config.toml
moe_every = 2
shared_expert = true
ema_decay = 0.999
Rows from block 3 of a small self-supervised image encoder, named by matrix and row number. Rows with one number within an expert belong to one neuron, the router's apart. Each number is 200 + 40 x the weight over its row's rms, rounded and kept within 0 to 999. All counts start at 0. After the name is the row's rms in percent of the matrix's.
After each expert's rows are labels from the 100 images, of 14848, where the router gives the expert most weight on average: "responds to" is what is common among them. Only what is clearly more common there than usual is listed. The data: rendered scenes of toy objects such as cars, trees, mugs and chairs.
# router: router (model.blocks.3.mlp.router.weight, 8x64), inputs 0-63
# up: expert up (model.blocks.3.mlp.up, 8x32x64), inputs 0-63
# down: expert down (model.blocks.3.mlp.down, 8x64x32, transposed), outputs 0-63

# expert 3
router.3,071,223,262,173,148,165,212,174,230,206,194,182,286,215,230,209,199,222,194,132,202,215,158,193,158,202,192,129,146,136,153,239,177,160,222,238,243,210,203,157,155,231,169,247,250,261,240,212,179,223,204,174,201,239,115,241,194,147,175,228,281,228,189,259,292
up.3,108,245,161,215,244,175,212,191,120,198,243,226,234,227,180,177,151,239,208,176,175,234,188,167,176,185,262,164,305,208,198,237,204,149,170,248,191,206,207,308,168,250,203,152,161,157,186,220,215,207,179,229,140,203,270,185,169,130,175,282,137,182,216,153,188
down.3,104,190,147,180,201,221,154,206,207,174,188,239,191,175,156,232,224,217,186,280,154,245,200,125,145,254,226,238,161,260,221,191,175,174,198,201,242,222,245,203,180,131,190,129,215,162,241,162,234,138,170,236,267,148,220,144,255,293,221,205,233,260,239,189,150
up.4,092,265,205,186,206,143,157,181,163,209,230,241,215,228,229,217,211,205,142,226,168,231,176,150,185,202,185,142,114,167,184,254,182,151,213,209,175,272,193,191,272,194,212,129,196,168,163,116,241,236,189,135,293,240,236,195,249,166,238,140,157,207,215,170,155
down.4,099,187,190,179,198,257,163,176,181,202,183,159,224,169,202,196,149,211,271,205,187,148,214,260,245,205,200,179,185,258,220,189,191,298,228,178,116,149,134,187,186,163,220,233,217,244,201,161,181,200,203,207,140,218,232,147,203,295,155,197,305,172,154,238,270
up.5,120,235,235,169,184,229,216,225,170,260,252,205,130,240,224,158,208,227,261,222,259,218,179,243,200,199,185,192,158,160,224,166,222,185,194,252,164,218,131,236,180,229,183,187,190,177,123,161,189,149,217,313,207,191,183,174,139,181,200,322,172,187,129,235,179
down.5,117,196,150,216,190,207,234,190,171,126,183,191,194,169,145,198,233,193,191,183,155,214,184,192,198,194,178,214,289,160,192,200,185,279,220,235,229,188,195,246,238,207,196,184,175,210,252,222,109,266,168,228,137,135,294,284,275,196,203,134,149,171,250,188,160
up.6,099,69,222,203,176,255,158,195,230,203,133,194,257,154,198,160,212,150,124,259,148,178,224,143,209,204,228,263,233,240,185,200,210,212,235,142,186,228,200,174,201,163,219,223,211,184,284,198,234,202,200,176,151,194,217,183,271,239,226,105,227,194,239,186,173
down.6,109,317,75,175,218,205,182,209,146,118,182,280,177,189,144,187,168,198,247,213,143,209,172,166,183,241,188,177,201,192,228,187,237,263,181,238,262,221,164,213,189,115,213,222,205,224,171,199,215,196,163,183,184,186,286,220,232,177,204,209,249,192,217,249,209
up.7,106,186,238,196,189,176,185,223,165,177,219,211,215,174,161,195,206,239,157,198,281,236,219,247,258,237,309,204,249,215,157,219,261,176,181,214,164,157,232,166,254,185,212,102,159,79,216,215,183,180,182,212,228,168,242,190,156,196,184,237,132,222,170,161,141
down.7,102,217,137,222,201,205,201,224,233,195,140,242,192,215,268,265,211,143,224,195,193,245,200,173,183,198,106,212,128,182,233,122,267,219,230,157,273,213,244,209,169,156,206,168,217,269,194,295,254,172,236,180,211,142,194,205,191,228,220,266,184,228,188,196,139
up.8,117,168,190,133,223,203,195,143,206,197,156,214,171,256,327,162,216,184,161,191,164,251,162,161,220,236,191,173,202,210,238,97,197,186,183,117,235,116,186,259,231,178,216,255,157,121,180,234,187,236,170,226,224,182,220,198,133,219,222,178,222,190,230,176,209
down.8,114,243,206,144,125,227,223,231,177,171,244,186,260,215,96,244,194,201,236,200,202,177,253,258,277,139,192,202,151,204,157,170,245,190,174,212,208,225,168,216,194,229,215,135,270,220,202,121,263,159,200,168,214,257,162,234,204,133,184,138,166,207,206,217,159
up.9,111,230,258,222,208,187,189,289,125,182,256,210,185,255,224,167,167,212,237,220,235,174,171,188,189,170,210,275,189,243,210,245,159,234,159,216,244,150,203,161,165,174,221,210,189,237,197,226,156,246,189,178,102,186,149,227,84,210,164,228,215,128,137,184,197
down.9,117,163,134,205,158,250,214,160,262,193,245,178,155,193,175,214,215,204,288,219,176,168,191,153,218,202,193,154,232,163,201,228,219,260,187,253,151,157,161,283,224,209,196,195,202,134,202,163,228,193,184,258,233,218,174,129,299,197,225,162,130,204,280,172,162
up.10,084,155,151,170,212,196,232,218,176,246,191,230,123,181,186,206,213,255,120,153,228,181,231,127,191,208,253,204,209,198,218,130,112,153,111,227,208,195,261,190,184,201,195,142,215,215,289,221,219,158,237,275,171,144,190,182,248,136,212,207,202,249,210,182,189
down.10,083,243,167,194,213,212,215,139,239,179,251,211,200,222,209,206,221,198,203,249,205,237,135,134,183,184,140,205,173,161,159,206,221,174,143,183,224,271,300,276,264,155,229,181,226,144,213,182,227,178,136,245,236,265,176,232,257,206,221,155,125,219,176,199,130
responds to: count: one

# expert 2
router.2,118,134,120,230,190,248,219,191,217,165,205,198,211,232,209,206,169,104,259,240,182,165,211,118,215,186,69,195,153,248,208,183,176,210,219,189,212,228,238,271,149,187,247,238,198,253,256,139,232,234,252,179,197,228,187,179,223,170,203,201,230,173,232,172,251
up.3,080,220,174,236,159,188,261,155,271,148,243,302,209,159,186,243,211,169,219,227,195,194,191,143,208,197,185,117,232,225,286,177,148,239,176,241,134,145,138,231,180,181,207,213,193,198,161,140,151,132,199,167,173,233,163,224,186,162,258,231,189,143,193,212,196
down.3,094,115,196,170,241,248,212,200,161,236,181,298,214,254,200,176,187,157,212,248,217,251,153,194,170,218,205,257,206,259,186,206,161,188,213,184,268,195,197,222,214,208,264,199,121,164,208,227,201,176,285,248,228,143,229,148,243,154,251,175,109,156,194,178,198
up.4,101,233,206,169,285,241,201,226,144,266,224,223,184,185,220,176,197,217,188,227,205,166,262,226,231,115,192,207,171,204,210,131,230,146,71,198,196,211,168,248,214,205,225,196,152,220,163,144,185,208,230,193,228,153,208,101,187,220,258,237,162,172,148,160,154
down.4,094,139,237,190,182,204,231,218,250,105,164,65,201,166,236,182,276,216,198,185,227,163,186,200,153,209,216,203,206,231,136,235,197,124,222,169,303,182,142,217,167,191,196,229,232,240,214,224,169,218,238,226,175,204,206,194,191,154,242,223,210,225,199,161,279
up.5,093,264,186,218,221,117,226,156,295,147,215,249,157,257,183,197,152,198,198,234,184,158,197,190,196,168,159,176,223,302,234,249,168,157,136,269,198,165,222,199,152,165,236,232,186,215,174,191,230,170,210,175,199,218,132,251,155,199,158,228,211,104,200,191,184
down.5,091,90,150,101,206,215,161,129,239,235,218,239,236,197,190,237,170,223,188,194,205,269,180,205,187,205,214,180,211,218,144,231,219,184,191,153,268,210,147,256,180,173,261,144,136,178,242,176,235,191,223,295,257,221,234,167,239,184,195,182,146,187,206,165,210
up.6,154,205,196,185,191,160,171,144,183,234,195,250,192,215,243,165,92,196,188,219,250,224,237,176,193,159,217,199,190,252,199,202,186,213,159,228,205,153,202,203,166,182,266,211,192,210,200,196,192,145,196,202,169,225,199,208,238,177,413,205,181,152,207,191,170
down.6,113,239,215,219,229,149,253,234,205,201,230,246,236,183,242,208,120,180,189,220,101,219,217,199,269,220,228,150,163,186,262,214,156,195,194,177,188,247,172,140,188,90,197,220,199,188,209,169,258,213,223,231,218,185,226,205,221,220,98,190,197,112,143,241,235
up.7,109,278,178,184,260,196,178,246,107,167,215,197,155,222,198,234,143,239,161,211,208,204,267,182,250,167,197,193,232,268,220,158,201,253,111,234,191,212,222,224,229,186,227,220,129,156,196,182,221,166,200,215,182,211,192,176,149,171,145,256,84,187,247,183,159
down.7,118,144,201,253,182,222,204,219,194,117,176,204,140,126,275,200,185,198,192,148,195,179,190,144,169,211,195,175,202,175,234,256,208,230,227,240,220,228,139,169,197,196,211,244,196,267,262,261,132,196,189,198,108,134,233,236,191,268,220,228,294,222,203,171,178
up.8,082,153,156,246,187,223,177,239,255,199,230,230,141,237,182,149,198,185,248,221,233,171,176,246,170,104,115,156,215,223,230,120,253,173,201,161,183,121,188,246,144,190,213,250,207,236,221,156,200,232,219,171,177,160,194,260,169,236,257,172,250,132,193,224,203
down.8,080,103,230,202,183,211,195,225,109,161,199,195,202,216,157,216,205,197,216,161,214,240,226,159,146,227,242,287,230,176,172,231,232,112,186,231,268,203,221,269,194,217,233,119,198,171,273,233,221,176,150,278,211,160,219,211,205,227,223,170,160,213,209,159,133
up.9,085,190,201,184,194,225,185,219,214,193,248,230,166,252,208,193,140,203,195,217,312,210,98,214,167,205,193,158,203,171,229,113,136,143,162,288,157,169,186,202,218,224,197,225,130,159,256,197,262,214,259,236,172,267,185,179,214,183,171,141,207,188,213,252,184
down.9,076,170,190,245,249,132,196,156,101,182,191,242,223,170,249,269,145,196,120,161,172,182,285,227,166,227,217,194,194,165,277,260,249,200,185,226,226,218,226,154,219,190,217,210,204,245,244,234,164,204,145,170,179,180,224,210,181,228,154,257,215,131,137,172,177
up.10,134,208,191,214,232,202,211,228,154,155,231,325,178,214,214,216,227,192,182,202,199,214,224,165,229,171,205,151,226,270,206,196,139,223,152,192,171,156,169,186,154,103,297,213,152,228,202,184,222,171,221,240,141,252,185,171,234,140,286,221,206,129,176,159,202
down.10,211,257,205,203,258,144,190,169,198,216,197,294,232,194,279,229,97,168,210,175,209,234,218,234,245,199,213,143,172,205,220,209,137,208,223,163,148,205,176,135,196,98,228,227,210,232,228,209,216,177,246,220,191,214,220,183,248,262,148,230,158,119,154,225,209
responds to: count: three

# expert 7
router.7,087,199,200,141,240,191,196,178,231,261,190,207,216,114,184,255,220,238,177,147,198,194,250,209,232,202,249,142,233,180,261,201,274,272,233,186,127,148,150,202,253,190,171,161,154,167,170,243,259,123,177,249,217,147,233,172,204,202,210,148,162,225,197,213,130
up.3,099,211,150,182,231,197,175,158,153,205,131,227,203,207,300,153,196,189,158,204,178,243,207,186,213,260,215,125,228,191,249,109,195,196,205,137,196,125,165,237,222,185,228,258,132,148,199,212,171,215,198,170,202,164,230,144,118,241,222,204,272,219,217,141,220
down.3,085,242,217,177,171,223,238,214,197,171,288,176,261,195,43,188,186,210,295,240,229,199,211,224,213,172,175,249,156,173,139,241,202,128,201,239,197,180,154,236,164,187,209,207,217,210,232,124,215,210,183,169,166,228,196,245,240,154,174,143,162,177,188,203,188
up.4,111,267,223,265,173,168,163,253,123,142,168,219,214,167,230,170,173,189,172,185,176,283,226,231,198,211,184,161,139,192,187,206,221,210,171,174,181,158,127,262,185,231,217,305,185,176,193,166,236,166,169,142,232,235,176,168,189,251,182,224,206,153,246,112,249
down.4,123,238,179,149,198,182,232,189,173,188,240,190,277,241,141,136,188,199,140,263,158,202,126,248,239,210,194,206,274,220,194,235,139,214,199,139,268,266,193,224,226,192,193,230,190,181,177,195,122,204,185,245,184,159,249,197,277,168,196,113,222,156,147,203,205
up.5,087,155,225,177,245,247,195,229,216,201,224,223,272,214,152,232,222,155,239,200,304,203,179,181,231,228,185,160,233,203,144,213,224,244,168,194,198,143,241,254,186,191,228,175,116,174,166,219,205,196,192,218,170,143,136,182,125,137,259,222,103,185,134,182,167
down.5,077,226,147,218,131,267,199,241,244,161,229,143,167,250,201,201,222,179,253,161,173,132,202,231,150,270,134,182,195,179,233,206,214,232,220,167,195,161,176,232,123,214,158,261,280,239,170,195,193,226,180,124,157,230,155,230,257,179,202,205,256,158,226,241,236
up.6,091,243,142,201,272,167,227,141,164,216,180,252,192,196,193,237,86,253,173,201,212,172,244,230,175,179,185,197,187,173,234,188,210,188,166,162,180,198,236,246,261,230,227,146,149,172,192,202,165,197,214,193,283,161,236,127,174,155,154,278,155,224,216,111,184
down.6,104,268,178,174,234,181,237,231,166,138,249,193,260,181,117,154,131,228,217,258,171,227,164,185,160,243,203,258,187,271,231,210,159,157,172,206,213,198,223,232,165,166,225,241,226,222,225,169,156,230,194,114,150,113,215,227,240,238,159,134,240,193,179,205,232
up.7,101,192,254,181,164,235,224,167,270,231,184,198,165,265,180,179,202,199,171,205,146,155,214,206,172,174,218,235,178,234,195,236,224,179,227,199,212,172,187,76,99,218,186,243,234,248,288,197,190,182,196,231,155,245,108,223,187,245,186,179,256,155,244,224,259
down.7,125,131,241,182,197,193,214,195,238,192,179,152,261,192,208,165,213,211,140,281,231,223,214,215,242,94,228,197,140,213,160,155,134,149,180,172,179,262,256,185,172,282,202,185,240,187,285,147,215,206,173,234,201,195,186,212,155,217,205,130,247,179,250,162,170
up.8,094,206,209,176,174,238,223,188,202,196,180,221,215,193,184,146,197,272,188,261,186,185,202,267,149,268,311,225,159,193,197,224,154,176,187,197,191,172,181,118,190,154,203,196,218,222,278,211,125,154,226,94,126,191,201,151,198,250,190,234,171,200,129,199,229
down.8,097,245,190,202,265,248,197,248,178,178,201,269,253,167,163,138,188,169,177,230,189,266,233,195,233,158,154,190,194,234,239,99,149,221,169,186,133,273,244,221,292,189,249,193,189,207,214,141,260,183,224,155,193,110,209,226,196,220,217,170,200,215,181,222,168
up.9,111,238,278,189,181,110,224,231,179,98,241,194,248,259,147,200,206,231,192,186,241,234,181,131,210,191,217,159,192,255,126,269,195,105,182,271,209,164,240,129,164,223,222,199,232,173,231,196,199,211,180,206,201,217,197,247,176,164,182,201,225,211,223,150,249
down.9,104,212,199,200,160,185,168,226,228,231,144,224,158,232,231,254,234,211,176,155,200,249,259,198,158,180,208,188,99,194,195,142,247,185,213,195,322,200,239,153,137,188,174,138,254,285,188,264,231,204,186,191,228,155,171,219,113,189,214,238,214,230,191,203,170
up.10,098,156,199,228,125,236,114,182,234,251,150,214,166,221,125,175,215,189,121,175,151,237,185,251,152,206,266,140,225,229,209,212,176,180,244,221,230,201,129,195,115,153,227,209,265,221,187,129,215,203,209,210,178,217,216,221,226,225,227,188,273,205,254,172,252
down.10,096,227,206,224,194,204,212,229,181,168,246,185,176,187,136,164,203,202,271,185,260,220,140,180,178,244,195,135,174,106,178,224,172,173,176,333,140,105,190,214,173,213,181,258,235,211,199,162,183,209,264,173,189,226,160,169,240,177,214,250,164,191,192,240,254
responds to: count: one; light from behind the camera

# expert 4
router.4,094,213,275,207,181,170,273,171,240,204,291,183,136,200,179,259,209,211,247,172,249,181,132,214,179,117,207,249,197,223,183,231,148,159,178,252,208,203,248,122,194,225,162,191,216,234,183,204,233,160,267,195,206,202,173,250,167,182,162,204,135,227,191,291,156
up.3,092,262,229,188,172,208,216,157,194,211,256,201,209,238,163,169,174,192,193,267,149,192,174,152,246,167,202,235,256,243,219,139,212,244,207,144,169,146,190,241,109,205,231,229,204,189,271,118,241,192,248,164,232,226,222,198,163,221,176,138,104,201,283,189,207
down.3,096,212,170,203,209,197,180,201,247,222,149,207,109,166,278,193,201,192,203,158,185,160,269,160,160,268,206,175,193,211,261,202,219,249,220,121,265,188,208,187,265,178,151,198,215,224,190,309,201,179,178,192,154,129,203,185,165,240,182,262,258,191,151,261,215
up.4,090,237,243,266,251,118,173,193,219,187,195,219,153,232,153,201,217,199,167,194,240,218,163,236,132,135,177,217,222,213,196,264,171,191,166,212,171,203,209,159,263,163,231,151,171,181,200,276,236,198,271,272,181,193,169,236,160,248,199,264,121,126,202,153,167
down.4,090,239,173,208,172,191,189,224,242,263,145,218,134,197,282,205,228,203,217,165,157,201,282,172,166,260,196,141,176,236,242,155,229,217,232,81,289,199,217,213,237,243,134,216,197,202,158,249,238,164,229,144,175,177,205,195,147,202,195,219,223,196,158,250,183
up.5,122,196,132,219,303,173,237,188,115,182,205,261,179,214,212,214,62,216,202,188,210,179,228,172,243,169,209,223,208,236,215,158,157,187,121,211,226,236,205,263,263,186,255,190,136,178,196,138,154,225,208,195,215,177,177,171,179,180,141,247,189,219,163,181,216
down.5,128,73,233,216,216,213,174,234,156,180,140,137,223,155,149,145,197,218,188,208,228,170,167,164,223,172,206,244,299,183,135,172,213,142,202,271,201,227,233,211,147,224,230,220,197,205,250,135,194,223,243,232,211,158,263,178,215,239,192,245,210,229,263,182,171
up.6,106,186,225,313,155,156,126,192,188,173,177,206,222,167,213,172,221,172,181,249,111,243,244,198,199,250,189,219,125,185,154,206,255,234,242,186,234,236,147,162,122,195,179,229,228,241,187,146,143,196,137,192,238,182,156,172,262,242,227,246,214,177,215,190,242
down.6,102,274,211,131,107,193,222,224,194,209,171,139,263,236,106,234,175,215,237,206,179,212,226,234,256,148,215,184,188,228,175,141,240,179,209,231,184,185,175,178,115,241,191,160,247,241,182,189,217,208,200,131,175,242,185,241,161,189,177,179,254,250,283,198,154
up.7,093,218,130,112,249,188,206,202,264,187,195,215,181,256,173,153,171,179,117,176,162,178,208,192,175,172,137,230,159,104,216,212,173,174,228,204,223,197,174,168,238,190,223,185,189,171,213,205,178,250,271,305,183,226,173,298,202,205,223,234,258,205,151,233,227
down.7,087,174,228,215,181,163,175,228,217,213,194,264,206,186,223,213,177,195,164,248,176,275,207,204,207,230,173,142,136,213,212,204,246,187,178,172,268,244,224,210,168,245,208,140,193,217,199,249,249,139,207,252,227,192,152,146,184,269,200,204,184,245,248,61,110
up.8,097,144,159,237,194,212,145,156,198,227,188,213,214,152,189,167,244,204,130,221,197,194,263,196,197,187,182,224,182,140,220,147,194,255,272,152,265,226,195,153,229,207,195,153,227,256,232,169,210,204,184,173,280,67,189,138,172,235,270,228,184,199,190,152,175
down.8,081,245,170,189,237,170,263,205,294,200,211,123,147,154,195,201,140,196,202,242,288,189,209,178,180,148,210,185,219,187,244,195,256,206,188,270,114,151,280,186,190,212,188,204,208,200,259,221,168,201,152,245,209,197,195,157,157,272,107,207,190,199,189,233,217
up.9,084,212,240,258,140,76,212,212,151,173,178,185,152,195,268,187,222,213,159,179,220,252,205,180,193,170,257,233,195,188,225,223,133,132,218,180,255,200,267,149,171,191,187,209,211,263,288,234,235,217,179,160,230,182,178,184,193,259,182,184,274,211,259,174,227
down.9,084,261,263,127,218,234,233,175,264,198,246,129,146,270,201,232,193,217,217,186,178,224,205,220,175,207,151,191,185,237,115,225,203,151,196,201,268,205,174,141,237,195,190,227,201,230,149,206,222,166,225,212,209,298,146,206,107,139,191,203,167,193,189,274,204
up.10,085,207,176,178,180,302,234,185,218,231,159,182,176,187,172,169,244,219,207,246,233,203,145,195,179,212,225,214,209,240,229,236,277,237,264,170,202,169,170,192,169,197,212,217,175,222,191,294,176,167,162,272,95,144,192,184,119,216,258,223,207,115,159,234,177
down.10,082,122,197,186,145,289,145,231,243,169,185,103,159,217,262,157,219,203,231,215,225,184,225,251,235,223,224,148,194,156,144,179,240,203,228,126,119,149,171,197,211,259,178,218,208,141,221,214,216,193,209,226,182,262,202,146,212,230,195,184,191,208,245,216,282
responds to: count: one

# expert 1
router.1,150,212,148,192,274,203,192,238,108,204,158,239,179,227,190,187,90,241,134,210,242,211,215,189,216,161,247,240,216,227,167,169,188,177,126,206,210,242,213,258,256,234,260,178,144,150,237,153,165,225,195,216,220,174,234,143,210,142,175,253,168,213,186,131,191
up.3,088,251,231,182,155,83,283,178,218,244,198,190,245,201,158,230,155,276,96,140,229,174,199,182,175,199,272,184,244,221,166,248,190,181,184,277,225,158,219,173,200,220,172,235,255,193,228,217,204,180,182,183,223,224,163,208,193,225,138,188,214,211,133,186,248
down.3,082,153,174,187,164,231,157,243,222,225,142,154,185,216,168,272,260,167,235,214,226,235,230,166,176,214,124,230,152,209,153,198,196,132,153,185,305,192,250,254,169,231,167,198,252,182,217,240,173,171,176,231,204,166,223,126,198,263,240,244,275,233,189,206,243
up.4,085,177,196,208,224,191,229,234,141,234,187,258,141,178,169,228,79,229,203,204,238,221,207,116,213,200,227,191,143,263,203,198,229,150,162,219,245,180,183,245,190,206,262,146,176,192,198,168,185,163,202,245,239,151,237,117,162,190,149,231,271,269,222,148,190
down.4,071,174,204,227,110,244,200,178,258,240,217,69,224,198,264,218,226,177,157,216,186,178,227,274,250,143,176,192,216,147,139,202,177,196,175,156,186,193,169,215,229,208,166,256,226,208,203,178,190,275,138,183,150,262,227,244,212,174,194,255,216,170,177,173,259
up.5,097,182,189,164,271,216,152,165,218,248,122,236,238,189,171,253,285,173,181,124,168,216,216,215,149,122,179,223,183,211,235,209,231,215,218,132,149,225,189,214,194,181,147,238,229,224,171,214,254,145,200,214,245,194,166,170,184,176,264,149,175,198,293,275,200
down.5,095,137,264,228,260,222,203,216,155,112,212,290,200,256,196,144,103,231,213,266,202,181,161,223,175,228,250,148,221,193,248,220,166,199,193,208,185,238,181,189,209,196,242,179,238,193,264,173,166,160,155,141,159,171,220,212,148,250,167,156,201,197,207,158,133
up.6,113,197,226,217,241,206,198,177,144,121,183,233,237,247,219,183,202,177,132,262,232,161,127,308,127,175,230,174,169,204,192,171,231,207,227,158,164,137,216,149,222,214,220,232,261,182,265,228,182,120,240,230,200,151,181,227,210,228,227,120,182,184,169,229,190
down.6,116,178,235,278,204,187,169,138,150,179,200,166,212,274,223,251,244,198,197,198,215,178,157,270,135,183,226,122,134,160,223,140,266,201,240,199,197,165,146,202,175,241,184,194,271,223,207,163,228,214,156,197,182,261,242,237,162,244,229,140,260,176,153,193,157
up.7,088,296,222,187,333,205,166,189,191,292,184,274,192,222,176,213,86,185,216,161,187,216,207,199,217,185,172,166,241,223,212,200,203,213,187,170,204,188,219,230,207,228,145,201,182,173,110,200,163,161,223,170,219,127,206,139,155,162,186,242,154,223,186,195,198
down.7,083,164,229,220,140,245,221,284,223,160,169,197,286,194,174,163,168,190,200,193,220,206,234,219,264,189,208,199,272,158,115,133,156,201,226,239,137,228,224,138,173,153,218,239,189,194,198,157,154,215,173,137,183,163,231,261,275,205,182,224,218,117,223,213,207
up.8,123,268,181,205,209,174,194,176,211,197,176,234,288,180,228,196,171,169,157,232,205,224,247,259,247,162,147,177,226,223,230,234,269,260,181,173,217,158,103,202,204,190,180,214,124,216,192,204,142,176,144,197,248,216,138,165,208,248,219,238,120,121,161,197,141
down.8,112,211,257,225,180,275,161,189,262,173,174,167,119,221,191,227,193,201,237,143,205,179,209,155,165,217,196,134,141,236,153,161,109,210,253,188,287,211,127,194,190,188,210,186,249,262,242,202,222,201,253,203,187,188,299,189,169,172,187,204,194,229,219,246,256
up.9,113,259,184,199,305,209,209,245,157,198,197,260,231,173,195,191,55,195,191,189,209,213,248,169,246,150,196,197,266,280,219,129,198,279,194,221,193,185,194,196,195,147,235,206,178,186,197,178,199,216,229,224,114,214,197,182,197,161,145,240,159,157,229,203,188
down.9,130,189,181,240,210,200,165,226,184,215,253,289,211,185,200,173,225,211,147,148,230,271,200,244,168,129,220,240,156,163,167,158,165,227,163,212,137,212,179,128,233,117,235,239,228,180,192,217,240,235,200,185,187,195,123,303,203,222,259,141,212,230,150,168,216
up.10,094,224,231,126,173,261,178,227,172,212,204,210,179,221,229,195,205,184,191,228,247,230,144,260,204,212,160,124,211,323,223,120,148,157,182,284,204,202,188,189,217,169,196,201,156,187,191,261,244,223,182,266,198,181,174,181,210,219,217,160,207,126,298,228,215
down.10,100,179,188,280,187,181,220,172,178,197,198,230,164,148,191,234,245,199,135,200,166,140,186,147,140,193,198,233,186,189,245,235,187,260,161,237,211,187,199,226,256,201,194,229,205,266,247,174,119,192,208,207,159,190,245,205,111,270,250,235,295,234,127,146,206
responds to: count: three; light from behind the scene; black object

# expert 6
router.6,091,305,256,208,176,125,224,239,173,152,196,183,202,234,284,203,211,209,202,204,204,212,194,231,212,187,188,181,189,191,194,259,240,129,181,187,250,159,181,194,185,211,183,260,193,165,119,241,167,195,158,182,178,253,92,267,154,275,187,226,166,149,178,193,231
up.3,116,207,44,258,217,207,232,188,174,158,143,221,221,202,143,150,160,179,173,191,212,248,212,209,224,148,190,168,222,200,220,191,209,222,147,212,227,163,121,251,180,213,247,257,164,190,227,131,151,197,253,187,234,186,184,161,213,176,205,280,238,159,144,195,224
down.3,110,188,272,160,180,209,182,209,208,237,223,141,186,238,140,212,220,208,248,185,189,196,239,153,178,176,215,250,188,165,170,119,129,199,229,233,251,201,185,204,238,270,159,136,258,244,174,214,244,206,225,126,218,165,290,194,110,154,182,177,193,186,223,224,280
up.4,119,235,226,251,217,168,156,157,263,258,200,246,173,211,147,222,207,131,150,171,177,233,182,159,142,209,159,198,182,177,179,186,133,188,219,219,214,223,263,137,256,129,201,153,230,270,222,133,190,220,222,181,304,149,199,197,205,133,258,223,174,203,236,179,200
down.4,112,165,239,187,187,171,153,167,174,243,160,153,222,107,198,196,177,238,183,192,253,186,189,233,189,186,229,235,225,153,200,198,221,216,244,216,83,134,149,175,139,198,187,250,231,242,234,191,166,228,240,181,184,240,208,116,198,283,175,215,237,244,180,186,296
up.5,088,154,193,179,168,222,140,241,165,164,194,234,200,201,158,133,199,179,207,188,190,303,218,235,164,278,260,127,158,98,226,178,233,187,234,160,195,195,85,193,184,238,215,216,205,189,167,195,164,209,247,182,193,205,204,215,267,180,251,245,242,249,164,174,199
down.5,090,174,266,170,235,268,186,236,213,128,293,213,213,189,119,166,200,199,180,214,224,182,137,168,193,193,193,273,238,174,149,206,151,154,175,255,155,166,189,183,241,179,257,200,217,185,231,185,258,201,228,221,199,114,205,285,219,221,230,133,163,211,199,167,259
up.6,096,192,182,196,223,127,240,208,224,199,262,228,182,226,211,232,140,170,191,139,206,233,238,155,231,130,139,218,206,194,159,198,149,172,123,225,225,212,260,255,267,196,244,207,169,192,214,154,121,260,232,247,251,178,157,228,211,94,174,244,215,205,218,186,243
down.6,095,162,205,211,193,210,178,237,217,234,186,141,224,176,145,175,189,199,234,280,230,217,201,113,218,186,194,232,217,207,205,166,254,169,190,180,196,215,162,273,185,226,194,137,212,168,259,128,208,183,120,198,245,160,226,182,178,341,174,167,250,238,253,148,195
up.7,101,225,183,212,250,165,198,205,157,223,193,247,183,219,219,266,95,240,236,175,244,196,187,166,210,116,212,268,175,221,201,185,165,259,115,202,203,198,205,250,265,210,236,134,139,184,201,220,212,209,292,206,219,163,168,173,200,172,145,196,98,223,193,181,182
down.7,120,213,268,194,234,152,226,219,168,155,198,191,271,148,121,148,184,211,210,236,193,223,170,148,224,201,200,245,275,221,159,168,183,90,157,235,257,211,202,229,207,180,234,246,214,209,249,151,163,221,151,191,184,114,213,271,200,199,195,112,235,209,195,206,235
up.8,116,196,209,173,199,216,163,253,207,274,139,207,170,214,212,206,193,212,197,245,258,200,232,178,216,228,185,158,155,106,251,154,239,161,196,269,125,218,125,260,217,187,196,162,171,170,155,187,205,112,238,286,220,222,184,187,182,216,186,293,168,247,182,207,166
down.8,118,206,174,168,185,170,223,136,148,156,234,204,258,179,120,183,199,195,175,201,159,209,147,258,235,209,178,211,286,223,187,192,172,254,208,159,251,212,173,222,206,246,189,210,231,242,231,240,116,246,159,208,164,157,296,183,276,167,200,103,234,173,188,195,232
up.9,088,143,182,111,280,232,204,199,197,288,135,188,207,198,195,248,213,235,199,193,202,153,187,217,190,207,199,244,232,202,229,195,196,183,191,188,202,297,269,201,198,183,186,178,180,246,193,251,169,170,216,224,172,170,157,196,299,190,199,165,238,240,174,295,100
down.9,086,159,177,185,163,173,199,110,244,221,180,180,187,104,244,234,235,212,229,201,213,197,141,180,230,128,201,247,256,193,145,204,202,237,214,189,210,129,169,205,225,194,186,139,203,285,260,208,185,248,170,255,207,218,211,170,172,151,194,242,136,275,249,166,262
up.10,077,163,208,232,210,197,102,185,252,233,107,174,146,181,230,209,245,181,120,248,186,235,218,121,190,239,256,213,153,266,229,229,215,163,278,185,194,194,184,209,192,149,175,245,240,201,193,225,254,197,148,169,177,195,228,209,125,280,204,205,216,237,222,205,153
down.10,079,195,183,149,149,229,216,174,189,197,194,119,215,246,238,160,195,206,175,213,237,196,155,294,239,171,193,182,243,179,165,235,277,251,234,124,255,249,235,198,191,245,186,207,137,159,188,240,148,180,149,257,183,252,140,163,254,226,185,197,216,128,199,247,155
responds to: count: one